python train.py --model="contrastive image-text model" --dataset="flat shapes of many kinds, plain or patterned, on busy backdrops" --train_examples=97500 --image_size=32 --crop_scale_min=1 --horizontal_flip=false --translate=0.06 --rotation_deg=5 --tokenizer="char" --vocab_size=29 --loss="softmax" --embed_dim=128 --encoder_arch="densenet" --encoder_norm="batchnorm" --encoder_activation="relu" --encoder_depths=[8, 15, 8] --encoder_kernel_size=3 --encoder_stem="deep" --encoder_growth_rate=16 --text_encoder_causal=false --text_encoder_width=192 --text_encoder_layers=6 --text_encoder_norm="layernorm" --text_encoder_norm_position="pre" --text_encoder_activation="gelu_tanh" --text_encoder_mlp_ratio=4 --text_encoder_head_dim=32 --text_encoder_fused_qkv=false --text_encoder_bias="all" --text_encoder_qk_norm=false --text_encoder_layer_scale_init=0.1 --text_encoder_parallel_block=false --text_encoder_inner_norm=false --text_encoder_drop_path=0.15 --text_encoder_positions="learned" --init="torch_default" --residual_init="none" --optimizer="soap" --beta2=0.95 --lr=0.0032 --beta1=0.9 --shampoo_beta=0.95 --eps=1e-08 --precondition_frequency=20 --max_precond_dim=1024 --one_sided=true --adamw_lr_other_params=0.0014 --grad_clip=5.0 --gradient_centralization=true --steps=4500 --batch_size=128 --epochs=5.9 --lr_schedule="linear" --final_lr_fraction=0 --warmup_steps=130 --weight_decay=0.2 --adamw_weight_decay_other_params=0.05
Rows from block 28 of the image encoder of a small contrastive image-text model, named by matrix and row number. Each number is 128 + 24 x the weight over its row's rms, rounded and kept within 0 to 255. All counts start at 0.
After each channel's rows are labels from the 100 images, of 14976, where the channel reaches its highest value: "strongest on" is what is common among them. Only what is clearly more common there than usual is listed. The data: flat shapes of many kinds, plain or patterned, on busy backdrops. In brackets: how many of the 100, against the usual share in percent.
# conv1: bottleneck pointwise conv (encoder.blocks.30.conv1.weight, 64x240x1x1), inputs 160-239

conv1.27 [136  87  91  86 145 115 101 157 128 115  97 100 108 149 126 105 115 112 107  86 135 106 101 115 128 114  76 135 123 105 132 143  95 126 146  93 152 120 140 131 148 127 107 138 148 132 124  96 127  96 167 121  86 103 128 106  91 128 114  94 167 147 141 128  79  95 166 117 136  94 137 123 113 106 103 151 179 160 105 117]
strongest on: grey shape (92 vs 22.1); count: five (49 vs 18.1)

conv1.12 [ 74 101 130  86  99 113 162  54 119 123 137 142 118  91 135  92 165 127 130 150 100 127  93 139 150 118 132 144 147 161 104  96 143 150 115  97 119 154 142 126 118 143 146 127 105 134 132 130 127 149 138 120 117 123 147 176  80 106 175 115 178 147 104 157 144 133 129 109 153 142 138 100 115 118 144  79  85 145 136 158]
strongest on: brown shape (90 vs 22.3); count: five (53 vs 18.1)

conv1.13 [158  91 124  76 135 131 115 136 127 124 142  84 127 147 142  96 120 137 119 130 144 171 154 138  90 124 106  87  95  92 133 115 112 127 114  68 127 108  96 139 118 144 140 158 146 122 134 155 108 149 111  90  93  85 151 166 137  65 116 100 140 141 119 185 160  90 136 136 104 128 141 114 131 120  92 140 159 133 122 125]
strongest on: black shape (89 vs 22.2); count: five (38 vs 18.1); rhombus (33 vs 13.6)

conv1.43 [108 123 116 176 125 118 121 155 165 141 151  96 107 139 133 113 177 140 156 194 155 106 121 153 126 103 103 153 142 152 140  85 134 134  93  87  98 120 112 131  93 121 148 120 113 121 106 139 105 157 136 133 126 146 106 136 137 105 145  76 124 121 110 159 125 109 157  94 113 145 112 148 175 153 129 165 111 126 138 138]
strongest on: brown shape (100 vs 22.3); count: five (47 vs 18.1); its colour: brown (27 vs 8.3)

conv1.36 [111 150 153  99  95 102 111 157 131 123 146 119 110 110 158 170 123 150 101 114 122 106 159 135 133 139 182 124  91 123 127 129 124 131 151 118  93 132 149 146 143 150 163 108  88 145 119 163  88 137 161  77 191 153 134 144 143 137 127 111 150 130 117  88 110 118 111 152 146 133 148  98 116 147 111 146 132 137 165 154]
strongest on: brown shape (100 vs 22.3); count: five (48 vs 18.1)

conv1.40 [109 147 105 167 133 178 104 164 164 131 124 176 136 162 147  91 177 158 140 145 107 151 125  89 145 100 121 130 155 182 108 149 153  94 118 190 151 119 113 103 168 125 123 143 142 130 127 153 165 117 118 161 100 125 112 114 166 133 142 172 107 151 122 109 105 114 126 162 132 126 118 115  94 101 130  97 110 112 132 127]
strongest on: black shape (65 vs 22.2); brown shape (51 vs 22.3)

conv1.29 [141 154  78 104 176 162 118 139 121 111 104  77 106  92 110 182  85 103 113 103  80  67 124 130 117 113 116 153 120  96 123 114 166 122 148  66 119 100 132 192 103 108 115 138 115 102 110 142 106 145 144 105 171  99 121 149 110 148 161  85 158 103 137 119 135 135 117 115 137  70 106 122 115  96 124 149 125 132 154 123]
strongest on: brown shape (60 vs 22.3); grey shape (59 vs 22.1); count: five (54 vs 18.1); triangle (40 vs 14)

conv1.8 [128 121 129  90 191 170 135  96 150 122 111  76 108 133 122 124 115 115 138 106  86  80 104 121 109 117 114 149  97  92 120 128 104 122 129  84 122 127  83 168 135  89  96 144 127 131 109 112 107 149 136 119 109 174 132 144  72 138  99  92 124 125 146 113  59 146 138 124 112 104 107 102  97 131 116 112 115 142 157 149]
strongest on: grey shape (97 vs 22.1); count: five (44 vs 18.1)

conv1.4 [125 100 119  68 191 174  71 151 152 109 122  91 124 111 120  88  90 114  75 104  88  91 140 103 122 126 114 131 119 122 138 131 133 113 123 128 162 120 143 149 144 171 121 149 133 155 128 121  86 159 119 121 109 165 151 143 106 147 164 105 141 143 135 126 153 164 199 137 159 115 115 114 101 119 116 140 100 145 151 128]
strongest on: grey shape (98 vs 22.1); count: five (47 vs 18.1); hexagon (31 vs 13.6)

conv1.6 [161 109 128 126  76 109 103 145 116 107 108 103 147 161 120 124 136 108 108 105 118 118 138 129  63 127 139  81 136  66 132 114  96 133 161 145 136 134 158 129 134 144 133 137 122  80 109 142 127 128 127 128 109 143 117 167  74 125 113 125 131 161 105 131  61 111 143 150  85  90 127 132 137 125  73 135  94  88 152 135]
strongest on: black shape (99 vs 22.2); count: five (38 vs 18.1); rhombus (32 vs 13.6); ellipse (31 vs 13.2)

conv1.28 [128 112 135 108 121 151 199 151 149 126  80 106 118 133 138 148 126 118  48  86 113 134 153 125 124 135 139 127 115 105  93 145 121 143 192 145 133 128 153 119 138 150 135 126 133 106 104 123 104 130 132 109 137  96 130 142  79 141 110 122 133 146 161 100 121  96 146 137 144  90 124 126 115 117 118 147 139 123 144 110]
strongest on: grey shape (92 vs 22.1); triangle (54 vs 14); its colour: grey (29 vs 8)

conv1.21 [120 140 110 145 124 145 107 122 163 141 132 126 134 123 140  79 114 143 104  96 127  99 170 137 103 114 124 127 165 126  96 105 186 143 118  98  90 149 118 148  79 162 107 154 115 125 134 161 158 145 140  91 113 145 153 136 146 119 150 117 121 137 146 124  87  78 130 154 143 146 127 129 130  99 139 146 125 113 138 135]
strongest on: brown shape (99 vs 22.3); its colour: brown (50 vs 8.3); triangle (49 vs 14)

conv1.57 [168  88 157 105 130 166 119 115 158 153 150  79 104 119 130  93 131 136  77 109 125 134 134 108 119 138 139 120  78 161 115  95 157 144  94  78 115 112 115 155 107 155 129 131 123 124 134 141 100 144 123  80 148 147 140 112  67 100 130  96 167 144 124 148 142 133 128 156 122 137 109 115  90  98 163 149 145 161 149 139]
strongest on: grey shape (87 vs 22.1)

conv1.25 [157 134 126 136 103  93 141 145 140 102 124 102 135 104 112 128 144 106 169 126 149 150 152 130 136 137 109 113 129 127 165 129  97 149 100  98  89 127 109 146 104 160 133 126  87 155 155 138 122 142 144  74 148 131 130 114  76  98 113  93 151 121 109 130 126  88 165 148 123 122 120 154 138 131 126 144 131 116 133 126]
strongest on: brown shape (69 vs 22.3); count: five (61 vs 18.1); red shape (55 vs 21.7); gear (34 vs 14)

conv1.17 [113 105 127 101 115 115 120 113 158 132 144 126 137  80 129 132 154 133 115 141 119 108 154 132 132 152 112  95 113 125 158  96 149 124 114 136 142 133 116 127 135 161 122 143 137 152 133 146 136 130 138 105 157 121 129 140 103 138 124 110 127 146 141  98 145 118 169 155 105 125 156 142  96 140 133  94 105  92 130 121]
strongest on: grey shape (98 vs 22.1); its colour: grey (25 vs 8)

conv1.56 [163 138 142 177 117 128 157 147 183 113 121 160 143 182 135 135 136 140 158 145 127 107 142 142  98 130 135 152 103 103 137  87  92 153 127 118 104 146 159 140  90 156 111 129 148 121 124 111 102 136 116  83 110 154 161 144 136 110 184 106 108 130 116 124 127 111 132 130 118 138 145 157 140 118 119 147 133 150 120 134]
strongest on: brown shape (100 vs 22.3); bar (47 vs 13.9); semicircle (35 vs 14.1); ellipse (31 vs 13.2)

conv1.52 [ 88 146 108 147  83 133 109 113 146 115 150 134 109 152 100  88 135 100 139 191  97 124 137 114 127 104 121 108 141 165  50 133 110 169 134 149 169 159 106 127 192 119 133 120 163 118 139 111 158 116 140 147 101 107 151 122 150 155 122 157 103 107 148 168 168 110  98 144 135  93 113 150 105 115  92 117 108 106  66 131]
strongest on: black shape (73 vs 22.2); bar (36 vs 13.9); its colour: black (26 vs 8.4)

conv1.0 [117 127 134  94 170 172 181 114 113 143 153 117  89 111 157 138 145 154 163 130 145 159 126 161  81 136 150 165 185 118 120 167  53 143 122 123 132 138 106 165 123 126 162 158 137  94 114 182 112 148 170 125 141 164 122 152 109 188  88 151 155 103 197 139 138  76 141 130 110 125 122 128 150 158  64 119 156 130 157 136]
strongest on: white shape (64 vs 21.6); purple shape (53 vs 22.1); count: five (44 vs 18.1); triangle (41 vs 14)

conv1.16 [ 85 139 116 157 206 156 150  94 121 148 132 131 130 145 192 115 113 153 127 116 103 106  97 111 170 104  90 177 110 128 127  96 181 109 148 136 123 109  87 130 143 124  97 150 118 119  83 168 136 111 142 149 150 130 149 149  89 131 110 151 138 130 114 132 101 142 110 126 168 119 186 117 108  88 185 153 130 133 165 137]
strongest on: grey shape (95 vs 22.1); count: five (47 vs 18.1)

conv1.50 [155  95 149 118 120 120 133 179 154 148 120 132 122 118 117  66 137 151 111 104 119 155 111 162 117 145 103 117 106 121 136 141 128 131 132  80 164 135  84 168 146 112 103 162 119 142 161 175 118 118 102  85 121 108 147 126  74  68  97 109 126 136 128 153  88 104 158 163 117 125 141 164 134 111 116 151 127 138 125 129]
strongest on: grey shape (87 vs 22.1); its colour: grey (25 vs 8)

conv1.18 [109 103  75 124 178 171 120 168 186 136 117 119 152 167 137  48 123 123 119 130 105  86 132 103 173 123  87 152  77  96 113 116 135 116 142 125 152 123 113 131 130 140  99 149  96 154 124 128 112 117 129 135 138 159 128 127 110 140 162 111 124 141 134 136  88  93 138 120 162 100 135 125 100 132 161 135  98 149 155 138]
strongest on: grey shape (92 vs 22.1); count: five (57 vs 18.1); star (34 vs 13.8)